Weights of a small model that predicts nearness at each pixel.
Model: 5.54M parameters, 64-pixel images, encoder arch resnet, decoder activation gelu, decoder widths [32, 32, 64, 128].
Training: soap at rate 0.0013, batches of 256.
Data: trained on rendered scenes of toy objects such as cars, trees, mugs and chairs, 48750 training examples, 29.4 epochs.
Rows from block 4 of the encoder, named by matrix and row number. Rows with one number belong to one channel. Each number is 50 + 15 x the weight over its row's rms, rounded and kept within 0 to 99. All counts start at 0. After the name is the row's rms in percent of the matrix's.
# convs0: first 3x3 conv, stride 2 (encoder.blocks.4.convs.0.weight, 176x112x3x3), inputs 10-14, a 3x3 kernel for each
# convs1: second 3x3 conv (encoder.blocks.4.convs.1.weight, 176x176x3x3, transposed), outputs 10-14, a 3x3 kernel for each
convs0.41 098:51 55 55 53 55 56 53 63 36 24 32 33 45 34 52 34 31 32 29 23 35 38 56 58 67 72 54 61 33 42 33 47 56 48 43 48 24 40 35 37 35 46 40 62 52
convs1.41 103:45 39 52 31 66 51 56 59 56 37 31 62 58 72 37 33 64 60 37 62 71 52 44 58 34 52 38 34 41 39 56 40 44 48 63 73 40 40 40 60 47 42 51 56 50
convs0.42 099:59 41 37 56 49 59 34 54 22 40 61 50 52 47 58 41 32 55 66 68 64 21 17 47 18 40 60 78 86 68 60 91 77 36 01 56 64 48 59 43 57 64 42 48 25
convs1.42 099:53 45 36 61 45 39 41 38 83 56 59 45 44 44 27 52 57 62 36 79 33 78 33 37 41 41 56 63 39 37 49 55 70 55 34 27 52 65 48 38 59 37 87 40 27
convs0.43 101:54 61 54 41 50 81 41 66 67 20 42 36 55 51 57 50 48 40 78 50 62 62 89 59 44 48 23 41 59 37 65 49 63 51 66 46 31 45 41 49 56 25 40 59 19
convs1.43 101:50 45 13 20 77 39 44 42 74 40 68 56 53 52 17 45 32 76 57 57 44 38 45 42 70 74 56 45 47 48 62 57 54 50 43 43 33 37 81 53 45 52 54 36 55
convs0.44 097:63 38 44 40 53 33 42 32 73 73 71 69 47 57 62 56 60 55 65 75 53 48 49 46 62 56 64 58 71 38 61 39 26 55 31 30 58 53 52 56 58 44 49 34 23
convs1.44 096:41 66 52 58 49 83 73 05 37 30 61 40 48 41 78 45 48 43 51 61 65 60 36 55 54 33 45 60 62 43 50 51 49 52 49 57 48 37 55 35 63 34 40 44 40
convs0.45 100:38 41 38 36 53 59 70 60 20 29 52 41 59 48 47 44 34 57 36 36 22 53 44 53 64 61 49 34 72 45 56 78 56 33 42 49 50 56 68 45 42 40 56 26 35
convs1.45 097:46 60 74 53 64 24 57 47 42 28 72 72 55 71 59 51 62 59 48 97 52 48 11 64 49 46 53 48 46 68 58 15 47 51 41 49 71 46 33 61 56 74 35 64 51
convs0.46 098:57 54 43 58 20 06 42 49 50 43 49 54 47 63 31 63 42 49 44 51 32 32 54 58 45 76 78 63 72 37 49 45 40 57 69 71 61 91 54 78 60 68 45 55 43
convs1.46 096:39 53 56 40 52 40 55 55 56 29 40 48 58 67 37 46 61 49 69 63 23 65 43 73 37 49 65 26 69 49 52 54 46 54 33 52 76 50 57 46 39 72 18 49 28
convs0.47 103:42 39 49 47 62 73 45 51 60 65 39 51 42 29 51 39 38 61 70 43 53 36 39 41 49 36 47 48 49 46 35 34 32 28 50 73 58 33 47 39 38 35 56 57 53
convs1.47 105:61 56 12 50 39 38 35 50 36 62 68 43 37 46 72 56 73 59 44 23 13 52 62 46 38 54 63 37 40 37 57 72 40 70 48 29 48 45 19 56 50 50 33 52 74
convs0.48 096:57 79 68 46 31 58 55 58 87 37 65 68 76 60 65 39 41 34 68 49 65 36 50 46 41 51 36 45 36 14 43 30 40 36 49 38 66 77 44 59 60 36 62 63 70
convs1.48 094:63 42 29 52 75 57 33 40 30 46 30 55 69 39 52 37 50 28 36 52 35 45 52 35 34 54 39 63 42 71 60 75 53 54 43 63 25 45 42 42 86 60 32 47 51
convs0.49 101:18 19 49 49 38 47 31 64 39 40 41 59 42 43 61 53 55 62 30 45 35 54 22 26 61 42 32 60 41 58 41 54 66 33 51 50 60 66 38 23 37 36 44 37 37
convs1.49 102:32 63 68 88 22 21 64 35 31 68 73 49 60 43 55 61 38 36 62 68 44 56 33 37 49 61 49 53 25 29 55 40 49 59 47 41 20 30 73 28 74 42 64 59 41
convs0.50 099:35 43 61 33 35 44 44 49 44 59 70 34 56 38 49 60 49 49 63 62 51 37 47 60 64 52 50 42 55 58 64 64 68 55 63 76 54 68 40 48 43 50 35 47 29
convs1.50 103:44 41 55 40 68 40 38 24 56 37 56 48 33 47 60 47 51 62 52 43 61 35 52 54 42 33 48 51 57 35 60 34 67 68 41 57 68 60 56 53 40 34 31 45 33
convs0.51 104:70 26 57 93 29 79 58 36 77 47 62 74 59 54 39 63 52 49 73 38 50 63 44 58 49 50 40 53 43 46 51 30 38 62 35 31 78 25 48 62 59 54 59 73 43
convs1.51 105:40 11 66 44 51 70 57 53 60 51 39 50 33 44 22 41 49 23 54 43 51 63 45 38 49 53 54 28 47 37 54 41 32 67 33 61 37 49 74 53 30 42 53 38 13
convs0.52 100:52 71 48 56 92 63 24 60 22 48 63 53 35 52 46 54 48 34 66 76 54 37 39 35 49 54 38 63 69 54 55 55 60 44 31 38 50 49 16 78 72 66 51 46 63
convs1.52 097:29 48 33 42 77 61 53 38 52 61 49 59 52 68 76 49 33 49 36 82 35 66 08 58 40 59 63 51 41 52 72 51 35 59 50 43 59 12 55 50 64 95 38 37 34
convs0.53 102:34 59 50 47 59 61 43 67 27 62 47 51 49 58 45 34 58 73 69 66 67 61 34 40 37 28 37 48 52 40 35 12 50 66 74 77 35 20 39 44 19 35 20 54 38
convs1.53 101:71 62 57 42 55 61 47 41 37 53 69 42 48 00 56 52 61 58 54 59 58 49 50 51 38 38 41 60 82 65 64 52 51 49 29 68 30 72 58 47 54 35 62 59 81
convs0.54 108:52 44 53 39 59 47 33 51 33 49 52 62 60 52 49 64 48 41 63 59 65 45 34 57 31 46 35 46 43 30 28 32 42 35 18 30 10 39 40 34 44 37 35 40 39
convs1.54 107:58 40 40 55 49 60 36 65 52 54 66 41 55 53 48 43 40 47 24 51 44 39 56 36 42 50 48 61 33 38 32 48 59 54 37 48 50 31 49 72 49 51 52 74 68
convs0.55 101:74 83 91 63 50 46 37 42 58 45 40 56 63 51 50 70 66 48 53 55 57 27 46 40 70 61 56 56 68 46 47 61 45 82 82 58 53 71 70 35 38 67 49 42 49
convs1.55 104:46 18 87 50 56 42 49 88 44 47 42 36 63 49 58 53 53 33 48 41 41 78 31 65 27 51 38 38 53 50 43 39 58 47 37 34 29 54 79 52 52 25 25 40 36
convs0.56 090:37 48 77 73 31 91 47 72 56 33 62 69 51 57 54 39 52 48 43 44 53 75 81 59 07 49 38 32 65 64 67 54 69 59 60 67 27 37 31 49 34 73 67 51 51
convs1.56 090:37 71 22 21 82 59 46 18 49 40 63 46 41 36 64 53 36 69 64 44 27 54 66 44 41 42 47 80 47 61 42 51 65 71 22 52 14 26 60 50 41 59 63 51 44
convs0.57 099:38 28 49 04 56 59 25 21 36 59 77 55 58 78 66 66 80 66 57 68 74 80 55 44 71 59 49 26 69 51 64 56 76 69 32 48 58 36 33 45 52 58 63 53 69
convs1.57 100:52 62 55 54 53 48 27 81 60 56 48 56 61 50 48 76 60 60 59 77 38 76 37 47 52 48 48 56 84 76 61 75 47 40 57 56 28 70 47 49 77 61 68 54 38
convs0.58 098:15 41 60 21 41 76 37 28 55 44 52 50 36 39 50 45 39 63 54 71 63 57 41 42 38 37 46 59 53 71 61 62 88 46 47 68 43 34 60 53 55 88 60 53 81
convs1.58 108:36 27 71 63 56 75 58 64 38 43 47 51 31 64 47 60 27 65 46 23 70 59 26 65 51 61 61 51 53 42 46 50 54 54 41 59 57 76 40 31 33 39 66 45 75
convs0.59 100:27 38 51 24 39 52 32 34 52 37 47 38 63 41 47 35 65 36 35 33 40 54 50 27 72 59 56 78 54 58 59 55 67 29 04 73 53 60 37 62 58 43 41 54 42
convs1.59 101:55 61 61 61 44 45 67 59 30 39 49 52 45 55 42 29 84 27 44 42 58 61 29 25 73 34 46 21 66 43 43 39 53 34 45 54 53 72 59 21 40 45 46 15 45
convs0.60 095:57 58 49 68 39 25 50 48 57 30 39 59 22 47 56 28 39 37 61 80 78 44 32 41 48 63 70 46 28 43 45 39 45 65 46 51 35 37 38 24 41 45 41 40 48
convs1.60 097:44 73 43 69 55 34 37 50 29 56 52 57 45 34 48 63 56 51 55 39 25 26 74 43 45 37 48 58 28 29 44 63 55 50 61 50 38 25 79 50 45 60 78 55 20
convs0.61 097:56 46 56 46 37 24 40 55 29 43 69 32 29 29 10 43 38 46 51 63 51 48 52 50 73 68 61 68 40 49 54 33 30 30 30 59 54 41 35 38 46 45 37 45 51
convs1.61 095:20 34 31 51 38 66 37 52 45 61 35 63 37 28 48 73 39 63 36 20 55 58 83 41 56 39 38 47 53 40 40 83 70 48 17 81 40 32 27 68 67 60 58 24 41
convs0.62 102:42 48 35 48 44 54 35 23 38 35 47 58 28 41 52 29 59 78 54 61 54 55 78 68 51 55 59 29 27 44 58 29 23 45 50 46 75 61 36 54 04 39 50 25 52
convs1.62 102:64 56 42 71 28 65 63 40 55 42 31 72 37 63 73 62 58 69 39 88 63 54 58 53 55 61 59 55 64 43 51 37 53 54 48 44 37 74 63 76 28 13 73 61 60
convs0.63 103:46 28 79 59 64 67 34 27 45 54 41 36 66 48 43 57 48 50 53 58 59 39 52 58 34 50 57 55 76 74 50 62 67 27 49 47 45 30 16 46 46 26 63 52 50
convs1.63 099:45 49 59 33 63 36 48 43 48 51 39 52 39 18 39 36 40 46 32 27 63 80 48 66 31 28 56 55 34 58 52 46 43 58 22 63 62 39 31 63 73 45 75 29 22
convs0.64 097:53 49 55 74 57 99 59 46 57 45 52 28 34 56 59 44 53 53 61 62 75 58 59 60 48 30 35 39 68 57 62 64 71 49 72 37 40 24 12 28 22 32 40 34 36
convs1.64 098:42 55 33 65 80 28 24 86 53 59 38 61 40 99 43 54 68 66 50 27 59 56 55 40 55 50 44 54 41 41 48 50 31 56 39 47 43 02 75 35 50 28 53 53 50
convs0.65 101:43 18 73 67 43 76 59 44 39 59 59 35 39 35 45 43 41 40 68 79 83 63 66 68 43 44 47 56 60 76 42 63 63 62 47 59 52 31 47 65 50 63 85 58 56
convs1.65 093:22 48 27 40 67 48 66 34 36 35 54 55 70 86 41 18 66 86 36 48 54 52 20 55 42 50 36 47 67 32 41 43 51 46 50 47 67 42 65 52 40 38 79 46 50
convs0.66 103:31 24 49 41 16 61 58 96 85 46 44 56 32 50 47 53 49 48 61 61 55 52 38 41 46 59 47 62 39 36 54 45 47 54 47 46 43 50 32 37 45 41 29 37 58
convs1.66 104:43 47 79 68 89 31 55 45 36 49 29 65 43 99 43 54 49 61 46 61 60 68 43 37 51 52 53 42 49 42 67 65 48 61 55 65 56 48 81 51 46 49 46 68 46
convs0.67 095:80 25 60 46 20 61 45 28 35 48 36 43 34 19 34 69 72 53 38 32 34 48 51 41 52 44 40 33 42 63 00 38 44 29 16 38 38 37 38 48 29 61 55 56 51
convs1.67 102:49 47 48 53 77 23 51 22 13 60 41 45 28 46 44 42 25 68 56 37 55 54 40 40 49 55 39 49 66 57 44 60 52 60 22 49 58 52 41 56 55 57 49 39 24
convs0.68 098:60 36 51 47 52 61 45 52 56 66 60 68 42 44 52 71 60 46 41 46 53 57 42 37 77 69 37 39 30 35 60 25 66 27 55 65 39 58 64 37 46 36 57 33 45
convs1.68 099:32 49 70 39 37 50 63 69 70 57 58 48 41 26 53 56 38 25 37 60 41 49 32 50 45 70 43 47 96 40 76 22 51 54 40 57 47 33 62 53 39 56 39 40 38
convs0.69 097:42 28 43 38 32 37 60 03 50 57 54 44 36 73 82 40 53 58 67 58 43 50 58 43 38 36 41 50 44 49 29 65 36 42 46 48 64 46 48 49 62 58 44 40 33
convs1.69 105:64 53 57 39 44 54 54 39 64 37 86 38 72 00 98 65 59 43 57 53 59 45 74 33 53 34 68 54 62 58 46 56 33 56 49 50 25 22 65 41 61 35 46 44 50
convs0.70 102:48 68 14 56 80 30 78 87 40 53 37 41 38 48 54 49 53 63 46 37 63 35 29 47 23 21 41 58 41 42 67 51 29 56 37 39 51 42 50 56 49 35 66 65 32
convs1.70 100:47 48 65 62 65 54 45 63 64 71 52 59 45 40 63 48 70 47 56 41 64 64 43 55 45 64 47 32 08 44 47 32 66 39 60 37 29 42 46 44 47 41 35 28 41
convs0.71 100:48 49 73 52 51 66 56 55 39 64 54 62 59 36 68 25 33 67 53 43 40 46 55 48 24 35 71 60 27 45 40 31 39 46 59 43 58 68 79 47 69 83 46 28 56
convs1.71 097:27 51 72 61 53 42 60 79 22 41 42 58 60 28 38 29 20 37 49 56 51 51 54 35 32 59 43 25 44 35 43 42 62 57 36 48 33 52 43 49 39 57 32 19 57
convs0.72 098:53 49 58 37 43 39 29 56 46 77 51 85 44 34 37 52 55 51 40 58 45 36 24 13 53 54 41 56 66 47 46 47 51 33 33 40 44 67 71 76 72 67 52 48 48
convs1.72 097:51 47 24 27 59 16 83 50 48 44 46 58 66 56 62 26 50 64 46 46 39 61 45 35 51 47 38 46 44 45 61 69 56 38 54 35 54 50 49 57 63 32 15 35 78
convs0.73 101:58 48 31 52 45 60 36 49 43 39 48 86 62 54 65 48 45 40 61 52 61 58 54 58 43 39 77 66 57 55 72 38 37 49 14 41 39 46 57 64 67 54 38 56 60
convs1.73 099:38 56 23 51 25 40 73 61 24 66 48 52 45 33 60 61 49 33 48 42 29 49 37 31 41 18 50 54 48 55 40 53 56 64 48 52 42 49 58 30 57 61 47 75 29
convs0.74 101:47 62 71 50 81 64 57 32 42 47 32 50 35 46 43 49 28 34 46 60 24 39 48 32 34 34 38 51 59 45 43 55 73 56 47 62 60 55 77 43 45 45 53 44 54
convs1.74 103:67 41 28 43 50 38 37 62 33 34 80 24 72 62 82 49 60 70 31 20 49 40 38 55 23 52 55 49 34 40 48 25 58 40 55 38 62 41 47 46 40 47 35 29 79
convs0.75 100:58 47 31 68 57 47 46 51 33 26 40 26 42 54 40 47 58 49 26 42 46 55 36 40 62 53 73 63 45 33 51 29 31 55 49 51 72 39 30 49 41 42 44 59 67
convs1.75 105:43 32 48 59 64 39 49 46 51 47 45 65 37 20 63 49 20 56 58 42 44 59 53 38 63 79 34 61 69 45 21 59 66 77 63 41 45 48 56 53 32 19 31 51 46
convs0.76 103:57 66 75 64 40 74 76 38 80 48 23 49 54 42 35 51 44 40 77 46 33 72 49 42 75 37 54 70 71 50 75 96 52 61 37 40 18 56 41 56 42 53 64 42 46
convs1.76 100:36 70 47 45 42 46 39 66 52 48 33 50 29 75 60 56 69 42 66 36 40 52 41 49 22 45 44 62 46 51 47 60 34 38 66 38 59 34 27 52 44 38 48 55 54
convs0.77 100:53 47 44 74 58 43 20 47 44 53 38 54 51 80 57 58 62 54 61 55 65 51 47 40 53 58 63 51 57 49 47 50 62 67 32 54 85 73 65 73 75 56 66 54 54
convs1.77 096:34 56 53 29 50 31 49 53 63 62 57 47 51 07 50 35 25 47 46 23 51 53 44 39 53 57 49 54 68 57 46 62 43 42 51 57 21 33 47 68 48 53 33 43 25
convs0.78 105:41 80 40 26 87 71 23 45 59 39 33 36 50 38 40 83 43 34 36 38 47 63 27 67 45 23 36 27 46 52 68 56 61 34 40 29 79 42 61 63 52 43 29 37 45
convs1.78 097:68 36 65 40 90 60 63 75 45 69 50 51 61 60 66 47 45 23 52 70 54 59 44 35 52 52 60 42 38 61 53 23 32 42 49 66 55 31 35 47 55 99 49 48 39
convs0.79 100:63 56 52 69 64 57 45 74 70 22 56 36 62 46 70 56 55 51 74 31 44 47 62 34 46 52 54 51 60 40 45 50 51 77 62 62 65 72 81 56 72 90 59 67 65
convs1.79 103:57 04 61 13 34 45 48 71 33 44 34 48 47 80 38 55 59 48 54 56 48 51 15 34 60 52 52 27 68 33 53 46 37 33 69 31 77 43 63 68 35 33 58 36 30
convs0.80 092:39 69 37 41 52 24 61 69 89 76 48 45 46 53 31 48 31 25 50 55 32 58 50 52 55 50 60 48 66 75 53 46 33 48 39 39 69 81 85 43 51 34 32 27 43
convs1.80 100:55 14 55 32 55 62 36 42 62 54 50 57 48 44 64 55 45 37 60 58 60 36 60 16 53 70 61 44 79 59 42 63 67 54 35 50 47 60 51 50 31 51 45 74 52
convs0.81 099:38 24 32 47 48 27 39 40 30 39 47 50 28 45 74 51 33 35 62 62 64 41 21 22 42 38 52 86 28 24 53 49 45 47 33 47 38 57 30 45 47 38 46 47 29
convs1.81 099:56 42 37 56 43 56 63 32 73 42 58 44 60 52 27 35 21 48 68 26 35 57 53 61 57 55 61 55 49 47 57 39 49 80 41 38 49 91 55 51 51 52 42 63 44
convs0.82 098:41 49 47 49 93 70 74 39 46 64 50 71 60 59 59 61 49 39 54 56 51 66 50 44 55 48 34 51 25 42 58 62 29 68 43 54 58 48 48 61 50 31 60 49 26
convs1.82 100:47 42 53 39 59 89 65 25 71 52 60 49 55 25 59 37 44 76 32 61 60 57 67 51 40 60 39 69 76 53 58 58 50 60 37 50 47 48 74 45 40 54 44 46 33
convs0.83 095:41 45 48 58 75 66 51 35 39 55 54 41 49 52 59 56 51 46 58 26 44 61 52 61 59 56 46 57 60 40 39 68 24 62 27 58 29 46 52 46 68 54 33 30 50
convs1.83 088:44 54 40 31 42 52 47 38 46 57 63 36 56 13 68 56 61 11 65 65 36 47 61 45 55 39 47 52 84 88 40 38 46 60 55 42 23 52 27 47 30 63 48 39 61
convs0.84 104:41 22 45 54 69 37 68 76 35 39 50 35 49 43 62 59 39 38 63 44 38 54 38 50 53 45 52 52 53 66 53 34 40 37 54 44 50 41 36 45 36 51 30 31 56
convs1.84 103:37 36 36 65 34 68 65 57 30 39 38 68 40 87 38 65 32 58 31 39 39 27 52 52 56 43 52 24 42 36 71 42 23 58 47 30 65 52 67 41 29 56 52 21 27
convs0.85 093:48 43 68 40 52 41 62 63 39 66 73 65 53 74 32 58 57 29 90 67 59 64 63 52 48 36 45 59 52 44 83 55 54 66 63 51 44 35 78 67 29 51 50 30 54
convs1.85 095:41 50 75 16 74 61 64 45 23 51 46 33 63 63 20 41 37 79 39 55 48 66 39 61 33 44 57 70 71 67 44 68 62 57 52 62 41 25 75 78 36 32 38 32 42
convs0.86 099:64 76 58 39 61 83 14 50 72 53 55 35 50 65 50 46 47 72 55 63 25 50 36 19 59 49 38 53 58 47 58 28 36 58 17 57 76 63 59 66 65 65 52 64 91
convs1.86 098:54 67 49 37 83 46 58 47 31 40 44 72 23 66 48 60 64 43 61 44 62 55 57 48 51 36 29 47 40 61 57 51 35 69 51 47 76 13 48 51 38 69 18 58 52
convs0.87 100:45 74 38 90 60 31 75 38 44 27 26 49 23 21 42 46 48 47 50 69 76 77 59 76 69 72 68 69 75 42 75 72 60 32 62 47 36 33 56 41 48 45 43 52 40
convs1.87 096:40 39 37 62 32 86 57 61 47 43 54 46 57 33 46 60 85 43 44 52 41 59 73 56 78 49 53 40 47 46 42 50 39 58 56 49 64 41 43 57 61 46 64 56 39
convs0.88 100:28 54 44 76 41 84 61 46 62 27 65 37 32 21 04 55 53 36 33 36 46 41 23 19 46 54 56 45 54 74 64 60 68 42 46 68 36 64 66 39 52 41 65 35 55
convs1.88 101:58 49 40 48 59 24 32 59 51 66 63 46 46 00 63 49 38 56 63 82 45 33 29 18 56 43 46 48 61 73 37 59 43 42 53 50 68 35 39 30 86 56 39 38 39
convs0.89 100:66 69 45 43 56 59 42 48 37 55 50 35 70 69 22 59 34 21 35 46 40 50 64 64 34 32 55 46 45 40 37 62 47 46 46 42 48 49 50 70 72 29 46 37 27
convs1.89 098:69 56 23 27 64 45 44 62 50 43 59 38 38 00 99 63 34 33 52 11 47 27 51 54 44 45 61 48 57 37 33 74 32 60 39 42 60 39 25 37 57 52 40 62 47
convs0.90 099:32 29 54 35 35 60 50 55 44 44 37 72 53 52 57 46 33 34 55 41 33 48 53 32 54 67 63 41 50 59 39 58 71 39 55 82 25 29 45 55 53 42 61 34 30
convs1.90 099:54 60 41 64 59 51 50 58 68 26 49 64 65 32 28 32 33 37 48 45 69 55 44 82 49 45 37 47 41 49 46 48 36 47 64 51 52 48 60 30 56 30 18 92 51
convs0.91 103:42 44 47 60 68 30 71 51 26 63 51 31 69 36 50 52 50 52 65 53 33 38 34 35 45 35 33 44 43 57 53 32 62 63 42 59 57 41 24 44 60 33 55 56 44
convs1.91 102:52 31 54 25 66 77 76 71 26 53 67 38 35 15 58 45 67 36 46 24 50 51 74 42 67 51 47 49 45 31 30 29 64 47 47 40 42 54 46 55 20 58 48 43 56
convs0.92 106:51 79 45 40 86 51 37 68 30 36 44 38 37 44 59 40 39 38 61 51 44 53 58 67 51 57 42 49 59 52 51 79 59 45 76 58 41 67 29 40 66 45 50 61 44
convs1.92 104:43 22 54 73 89 31 40 50 52 48 36 40 56 51 57 61 99 62 44 50 40 46 78 60 45 43 48 45 38 46 26 36 55 56 67 40 48 25 62 29 70 43 44 51 37
convs0.93 101:50 32 30 52 60 52 57 32 30 44 45 36 54 58 67 57 58 62 43 38 47 35 07 23 55 48 49 32 82 50 43 50 84 38 59 39 28 26 33 42 63 51 71 60 43
convs1.93 102:37 43 35 66 60 62 62 37 64 53 57 57 61 29 25 31 82 29 55 25 36 48 60 66 32 36 39 34 46 30 58 77 52 38 67 55 48 69 50 54 73 50 37 62 42
convs0.94 097:76 57 55 77 62 83 43 36 69 53 43 46 59 50 53 28 49 80 80 53 63 67 62 52 32 69 31 47 17 33 47 46 43 46 50 69 16 45 30 35 60 32 64 74 72
convs1.94 098:47 40 44 54 81 48 15 63 34 47 56 48 64 55 59 41 41 53 27 39 55 62 38 53 50 58 33 52 55 52 48 60 48 55 32 55 72 13 30 50 61 48 44 54 40
convs0.95 107:75 52 90 57 63 50 64 55 20 43 46 45 29 32 38 68 63 70 22 14 33 34 36 60 36 36 53 47 51 52 28 52 46 50 37 56 46 66 55 24 29 58 40 58 41
convs1.95 103:54 21 45 62 65 68 40 54 65 58 36 29 39 99 25 36 27 63 29 18 24 61 59 52 71 51 50 56 68 48 17 31 46 39 64 38 72 26 31 60 64 59 37 13 66
convs0.96 100:38 46 64 36 42 46 37 52 56 47 54 35 56 35 38 28 57 33 49 30 30 38 46 29 57 26 28 69 67 38 43 62 66 49 63 54 37 52 62 46 66 65 78 83 55
convs1.96 100:57 57 47 40 41 37 46 55 37 48 34 46 39 46 42 41 48 52 40 36 47 34 63 38 50 72 56 46 33 37 43 37 63 64 37 64 46 54 54 28 42 40 40 73 65
convs0.97 106:31 49 38 48 88 15 42 20 56 42 46 46 43 39 48 45 48 55 53 43 39 64 55 47 24 51 44 52 48 49 51 62 58 35 52 59 23 48 26 24 65 20 43 33 08
convs1.97 104:42 80 43 55 05 66 57 51 46 41 42 53 61 14 29 48 78 34 49 34 58 12 88 30 46 33 66 55 55 64 40 58 60 45 62 63 74 45 60 50 52 44 42 26 51
convs0.98 108:49 54 36 41 40 27 31 37 50 45 50 63 53 36 30 54 44 30 57 67 50 26 33 44 21 33 16 26 34 53 40 45 52 75 77 75 65 56 47 64 43 51 42 24 35
convs1.98 100:64 52 20 41 53 52 17 38 58 46 48 49 53 54 45 52 57 70 41 41 43 41 69 44 58 30 67 38 43 55 62 50 52 39 36 44 65 72 36 75 43 62 53 34 38
convs0.99 102:53 45 59 61 55 68 48 31 53 39 49 76 49 57 53 39 50 47 69 44 35 43 46 22 47 54 42 39 56 63 40 70 62 46 74 56 33 14 08 50 44 37 57 45 46
convs1.99 097:48 58 42 42 70 48 35 48 57 48 80 17 56 30 67 40 50 52 36 46 48 68 43 71 55 55 50 71 53 59 35 36 39 62 61 35 58 37 33 78 56 22 54 59 93
convs0.100 101:39 38 46 56 48 40 51 33 48 55 49 56 59 50 38 45 55 42 53 74 63 66 57 40 22 42 56 61 51 51 65 64 68 61 55 28 59 23 36 20 42 36 28 37 50
convs1.100 101:39 61 45 35 95 48 58 29 63 67 18 60 39 95 42 72 14 70 35 58 42 82 47 91 40 27 36 63 32 63 41 55 45 69 62 47 63 20 65 29 75 40 60 60 68
convs0.101 102:34 71 53 50 75 40 39 54 35 50 46 63 53 53 55 38 17 30 61 48 24 47 59 21 45 55 54 55 45 84 85 61 48 60 42 45 37 42 42 65 57 52 58 43 58
convs1.101 102:58 48 25 30 39 58 61 69 27 63 43 64 39 00 81 63 48 46 56 20 42 53 94 51 43 24 45 62 40 48 39 61 25 49 61 54 27 53 63 58 36 74 38 38 55
convs0.102 096:30 59 15 46 42 21 43 54 33 43 39 44 22 37 38 47 57 32 20 70 40 42 63 67 55 44 49 37 32 58 39 26 55 65 56 69 43 43 35 49 35 38 34 52 71
convs1.102 094:42 39 35 55 54 48 64 76 28 44 41 55 30 49 63 67 33 32 52 31 64 42 68 49 38 52 61 59 42 30 43 40 59 66 50 43 24 57 62 45 64 61 44 47 79
convs0.103 097:57 70 53 79 23 42 52 62 72 49 43 40 32 46 46 44 30 32 54 68 45 44 24 18 54 33 33 50 47 68 37 33 73 63 39 41 60 37 41 56 53 59 59 36 29
convs1.103 100:43 37 43 64 64 31 47 51 66 61 47 64 50 35 37 50 43 82 39 88 44 80 30 32 48 24 47 37 58 33 70 51 47 45 55 56 70 44 70 45 94 38 44 55 52
convs0.104 100:60 44 47 49 51 56 48 43 59 59 39 28 80 65 26 61 55 57 60 49 71 64 65 63 72 61 47 34 43 26 36 39 40 36 50 55 27 48 57 37 29 18 27 46 37
convs1.104 103:40 56 57 54 33 56 64 66 46 55 50 64 71 39 35 56 47 53 83 86 69 48 45 48 40 62 59 54 57 40 55 52 37 57 47 28 37 62 36 42 64 40 56 41 84
convs0.105 099:65 59 41 49 59 80 48 49 58 55 46 36 55 41 41 38 51 50 41 54 51 43 36 32 44 56 36 31 49 72 54 50 41 85 64 56 40 61 49 51 35 20 61 53 29
convs1.105 097:51 60 29 77 75 29 56 51 58 59 40 55 40 39 55 43 73 35 34 74 36 50 56 46 34 32 49 33 61 50 52 52 54 37 51 33 61 56 61 44 55 52 43 14 61
convs0.106 100:95 84 34 55 34 43 42 62 56 34 37 49 54 57 61 63 54 63 79 38 48 43 35 26 36 44 61 80 59 40 70 36 44 30 42 52 59 54 56 54 53 68 47 21 50
convs1.106 098:51 41 40 70 60 38 47 64 23 68 50 40 45 34 55 42 70 07 40 65 27 49 61 36 45 42 32 49 70 40 45 64 43 32 53 57 57 49 41 44 61 47 37 51 15
convs0.107 104:52 53 55 45 53 39 31 19 36 59 60 61 56 52 49 28 53 51 29 34 37 47 31 44 48 24 58 67 60 52 66 53 74 69 46 63 50 61 14 50 40 47 10 37 27
convs1.107 104:38 37 68 61 48 57 28 52 37 53 67 39 62 26 37 28 81 63 68 38 62 60 48 31 60 47 66 53 39 41 49 46 41 57 76 58 42 43 53 27 99 42 64 65 42
convs0.108 103:34 23 35 45 18 44 60 49 46 56 60 74 52 58 41 47 36 36 56 44 37 56 30 39 49 51 39 46 71 47 37 59 56 46 67 49 41 47 42 34 41 40 30 27 58
convs1.108 107:48 46 74 36 50 55 66 66 55 59 57 43 56 95 34 31 46 72 36 49 46 67 38 61 53 78 50 59 47 49 54 40 52 45 47 67 32 41 60 54 24 48 45 56 43
convs0.109 106:52 46 77 31 52 72 16 44 44 50 44 45 54 63 40 56 36 66 61 52 27 50 47 38 66 62 71 54 53 39 31 55 35 36 54 45 04 28 48 23 21 43 21 18 04
convs1.109 106:34 23 46 62 78 35 69 81 18 55 51 49 49 66 60 61 99 28 50 54 61 55 35 66 64 41 58 60 31 49 39 73 40 38 68 40 67 33 73 45 87 19 60 26 53
convs0.110 099:68 51 53 39 33 45 09 41 47 47 41 12 34 44 46 57 29 48 73 55 58 73 57 37 48 64 56 47 65 47 53 67 42 60 95 81 25 36 52 45 49 56 62 45 56
convs1.110 104:32 58 67 31 63 52 87 42 24 51 55 59 63 54 82 63 54 44 45 50 59 42 36 49 46 39 44 48 55 48 55 62 53 64 49 52 24 79 61 28 44 54 74 83 76
convs0.111 099:84 76 60 41 52 76 48 62 40 60 71 83 28 28 51 41 41 65 58 71 46 54 58 34 38 73 48 44 39 53 62 57 50 71 51 42 43 55 68 54 66 66 65 55 61
convs1.111 100:45 49 49 57 45 81 64 50 55 43 51 60 40 33 72 40 75 47 28 33 43 49 66 67 44 62 41 67 60 71 50 23 63 41 76 64 39 58 57 58 26 64 40 56 43
convs0.112 095:54 71 73 32 70 61 45 58 31 54 70 60 36 37 48 59 45 53 62 88 52 33 37 52 30 41 30 56 36 47 53 47 31 84 66 50 59 46 45 41 44 41 51 48 57
convs1.112 095:49 28 47 30 56 76 45 73 54 58 51 40 74 21 16 43 31 60 36 36 36 70 45 52 32 46 52 47 40 50 36 54 78 51 39 41 48 02 45 52 52 54 58 38 50